python train.py --model="segmentation model" --dataset="made-up waving flags" --train_examples=195000 --image_size=48 --crop_scale_min=0.8 --horizontal_flip=false --translate=0.06 --color_jitter=0.1 --num_classes=4 --encoder_arch="vit" --encoder_norm="layernorm_no_bias" --encoder_norm_position="pre" --encoder_activation="geglu" --encoder_mlp_ratio=2 --encoder_head_dim=32 --encoder_fused_qkv=true --encoder_bias="none" --encoder_qk_norm=false --encoder_layer_scale_init=0.1 --encoder_parallel_block=false --encoder_inner_norm=false --encoder_drop_path=0.15 --encoder_patch_size=[8, 8] --encoder_conv_stem=false --encoder_layers=6 --encoder_width=192 --encoder_positions="learned" --decoder_norm="batchnorm" --decoder_activation="gelu" --decoder_widths=[64, 128, 256, 256] --decoder_blocks_per_level=2 --decoder_block="basic" --decoder_dropout=0.05 --decoder_attention=false --decoder_upsampling="pixel_shuffle" --init="trunc_normal_002" --residual_init="scaled_by_depth" --optimizer="soap" --beta2=0.95 --lr=0.0037 --beta1=0.95 --shampoo_beta=0.95 --eps=1e-08 --precondition_frequency=10 --max_precond_dim=1024 --one_sided=false --adamw_lr_other_params=0.0015 --grad_clip=3.0 --steps=7700 --batch_size=128 --epochs=5.1 --lr_schedule="cosine" --final_lr_fraction=0.1 --warmup_steps=1540 --weight_decay=0.4 --adamw_weight_decay_other_params=0.05
Rows from block 1 of the decoder of a small segmentation model, named by matrix and row number. Rows with one number belong to one channel. Each number is 128 + 32 x the weight over its row's rms, rounded and kept within 0 to 255. All counts start at 0.
After each channel's rows are labels from the 100 images, of 14976, where the channel reaches its highest value: "peak at" is the part of the image that holds the peak. Only what is clearly more common there than usual is listed. The data: made-up waving flags.
# convs0: first 3x3 conv (decoder.mid.1.convs.0.weight, 256x256x3x3, each kernel summed), inputs 0-21
# convs1: second 3x3 conv (decoder.mid.1.convs.1.weight, 256x256x3x3, transposed, each kernel summed), outputs 0-21

convs0.68 [138  72 107 163 110 117 139 151 154 140 114 144 106 155 103 143 137 108 125  97 154 119]
convs1.68 [122  96 146 138 117 111 132 120  72 151 178 141 119 100 183 105 140  94 170 102  27 119]
peak at: bottom centre; top centre

convs0.146 [108 133  83 134 113  91  82  91 130 119  88  53 124  64 136 101 113 103 121 140 115  98]
convs1.146 [164  98 114 160 112 172 194 110 155  95 152 142 129 124 112 156 194  91 155 130 155  77]
peak at: top centre

convs0.67 [ 86 115 135 164 107 106  63  62 100 113 123 191  81 128  95 124  72 131  90 112 117 154]
convs1.67 [157 107 129 213 127 147 144 133 174 160 134 154 150 151 104 162 170 153 157  83 132 168]
peak at: top centre

convs0.87 [138 103  83 103 122  94 103  70  71  84 149 146 194 151 111  94 169 158 105  97  95 108]
convs1.87 [ 34 134 147 149 199 151 109 133  69 153 111 123 191 140 144 126  97 118 110 151 149 131]
peak at: top centre

convs0.196 [ 58 125  91 113 174 147  22 145 152  95 118 137 133 155 156  89 133 122 111  97 135 132]
convs1.196 [216 145 169 130  60 122 164 112 122 117 198 143 199 146 170 104 136 119 101  61 134 133]
peak at: centre

convs0.132 [123 131 113 142 144  98  83 160 155  90 105 129 133 144 161  95 138 124  97  72  80 129]
convs1.132 [117 140 173 178 122 152 101  94 173 155  90 125  77 120 161 119 170  98 142 143  64 165]
peak at: top centre

convs0.221 [139 173 109 107 179 104 125 164 172 108 126 167 201 115 173 116  86 126  93 125  94 128]
convs1.221 [112 116  89  97 114 132 156 120  90 156 115  65  22  98 129 137  99 128 120 188 132  79]
peak at: centre

convs0.75 [ 96 119  80  92 102 119 145  87  59 134  70 134 119 132 137 107 133  45 109 101 150 130]
convs1.75 [131 166  91 140 131 106 114 176 150 128 111 148 111 201 143 172 158 137  84 158  61 146]
peak at: top centre

convs0.194 [103  97  41 147  85 145 141 166 126 156 137 125 164 164 109 138 125  99  84 126 177 152]
convs1.194 [102 179  47 169 105 128 116 155  93 159 178 133 116 110 143 159 109 203 129 168 125 119]
peak at: top centre

convs0.204 [100 139 121 130 149 110 123 140  77  95 130 114 136 124 143 139 127 130 102 102 154  87]
convs1.204 [137 128 145 163 117 151 124 125 172 144 176 200 148 127 118 149 140 140 104 130 146 140]
peak at: top centre

convs0.234 [113 118 151  48  94 116 129  87 141 121 173 117 153 149 132 139 101 125 135 116 124 126]
convs1.234 [154 138 104 158  93  63 122 167 118  82  85 149 115 103 112 154 129 130 164 163  98  85]
peak at: top centre

convs0.10 [172 106 152 140 123  76  98 116 163  70 133 136 137 145 131 111 121 115 140  88  95 103]
convs1.10 [110 120 170 132 168 150  92 113 119 172 135 111 101 125 165 127 137 179 127 137 145 152]
peak at: top centre

convs0.129 [ 94 151 207 127 131 125 133 143  77 107 113  97 132 113 118 128 146 112 109 159  64  83]
convs1.129 [152 152 126  67 113 159 186 115 113 115 101  75  92 116  87  74  73 149 160 102 182 159]
peak at: top centre

convs0.179 [124  97 104  97 160 132  98 206 114  89 111 143 188 142  53 133 149 154 154 144 108 142]
convs1.179 [162 185 140 113 154 170 155  83 162 134 118 140 157  82 141 122 158  91 134  92 118 119]
peak at: top centre

convs0.12 [125 114 114 155 207 150  85  66 141 111 138 128 137  80 163 155 136 132  93 129 213 147]
convs1.12 [219 126 174 111  92 125 168  83 143 124 145 141 161 158 174 127 116 118  93 128 148 104]
peak at: centre

convs0.209 [ 74 126 108 133 107  68  73 157 131 134 153 143 150  62 110 104  69 121 120 161 123 131]
convs1.209 [178 125  95 131 157 106 122 132 125  85 128 102 124 177 167  90 177 179  88 167 140 167]
peak at: top centre

convs0.251 [ 72 118  67  95 141 165  90  80 128 136 108  60 122 115 151 147 132 113  96 105 116 125]
convs1.251 [112  68  90  82 155  74 114 140 154 187 149 138  77 168 100  81  61 147 152 113 100 154]
peak at: top left; top centre

convs0.238 [ 62 121  82 152 142 148 139 191 104  94 120 121  92 132  86 143 124 124 114 154 110 131]
convs1.238 [155 129  65 173 137 149 135  76  96 150 164  91 114 118 110 128  83  88 178 102  64 117]
peak at: top centre

convs0.1 [131 153 167 129 127 113 129 143  77 101 102 163 176 119 112 133 161 173  71  89 170  90]
convs1.1 [176 143 110 108  66 177 109 159 131 173 108  69 134 139 135 127  62 112 165 166 108 112]
peak at: centre

convs0.16 [134  81 132 162 128 101 113  74 133 117  77 108 158 143  97  97  71 146 119  83 154 116]
convs1.16 [ 78 134 119 144 146 138 102 162 147 165  80 152 183 152 109 123 105 137 193 165 106 115]
peak at: top centre

convs0.28 [ 94 110 135 142  95 103  96 122 112  93 141  78  81 127  63 102 104  86  81 120 165 113]
convs1.28 [206  78 170 103  97 149 174 132 103 131  96 101 127 155 126 141 129  91 157 122 119 106]
peak at: top centre

convs0.11 [148 149 132 127 149 111 138 124 159 112 110 154 164 178 121  95 164 138  98  84 152 140]
convs1.11 [117 133  93 124  52 140 151 168 156 151 104  81  78  83 137  87 109 113 122 159 116 110]
peak at: centre

convs0.219 [ 94 127 113 130 111 109 125 125 129 146 122 169 156 170 112 153 121 109  89 109 105  86]
convs1.219 [167 150 103 146 201 131 116 120 152 178 104 100 130 107 145 109 148  93 183 224 131 150]
peak at: top centre

convs0.2 [140 121 106  80 154  97  97 135 174 140  62 124 136 103 106  75 114 136 194 135 129 146]
convs1.2 [ 44 114  93 171 149 110 131 137  90 129 133 144 123 101 113 108 161 150 142 149  88 108]
peak at: centre

convs0.41 [115 123 100 147 135 147 102 128 100 116 112 173 157  76 164 236 173 128  99  90 208 137]
convs1.41 [160 143 134  93  62 168 149 136 146 155 126  79 102 134 133  77  93 142 194 144 123 109]
peak at: centre; top centre

convs0.201 [109  88 118  97 131  90 117  97 121  99  78  79 104 184  74  73 128 118  81 120 134 118]
convs1.201 [159 160 113 188 151 141 130 138 115  85 140 186 127 134 169 160 165 122  96 134 160 123]
peak at: top centre

convs0.33 [119 115  73 111 132  91 126 128 143 119 120  89  67 120  37  85 132 112 121 115  78 100]
convs1.33 [171 152  56 114 123  58 106 124 129 193 127 126 133 148 120 132 160 157 134 167 167 162]
peak at: top centre

convs0.240 [165 137 115 136 122 127 150 127  71 147  98 119  93  87 140 131 146 127  66 137 122 125]
convs1.240 [168  89  76  70 114 119 124 167 132 118 176  97 154 133 167  61 145 108 111  86  79 128]
peak at: top centre

convs0.52 [140 151 146 161 119 124 131 128  94 133 129  99 158 138 165 115  99 152 107 147 130  91]
convs1.52 [190 133 127 120 135 153 129 124 142 123 123 125  86  44  97  81 115  91 145  96 119 124]
peak at: top centre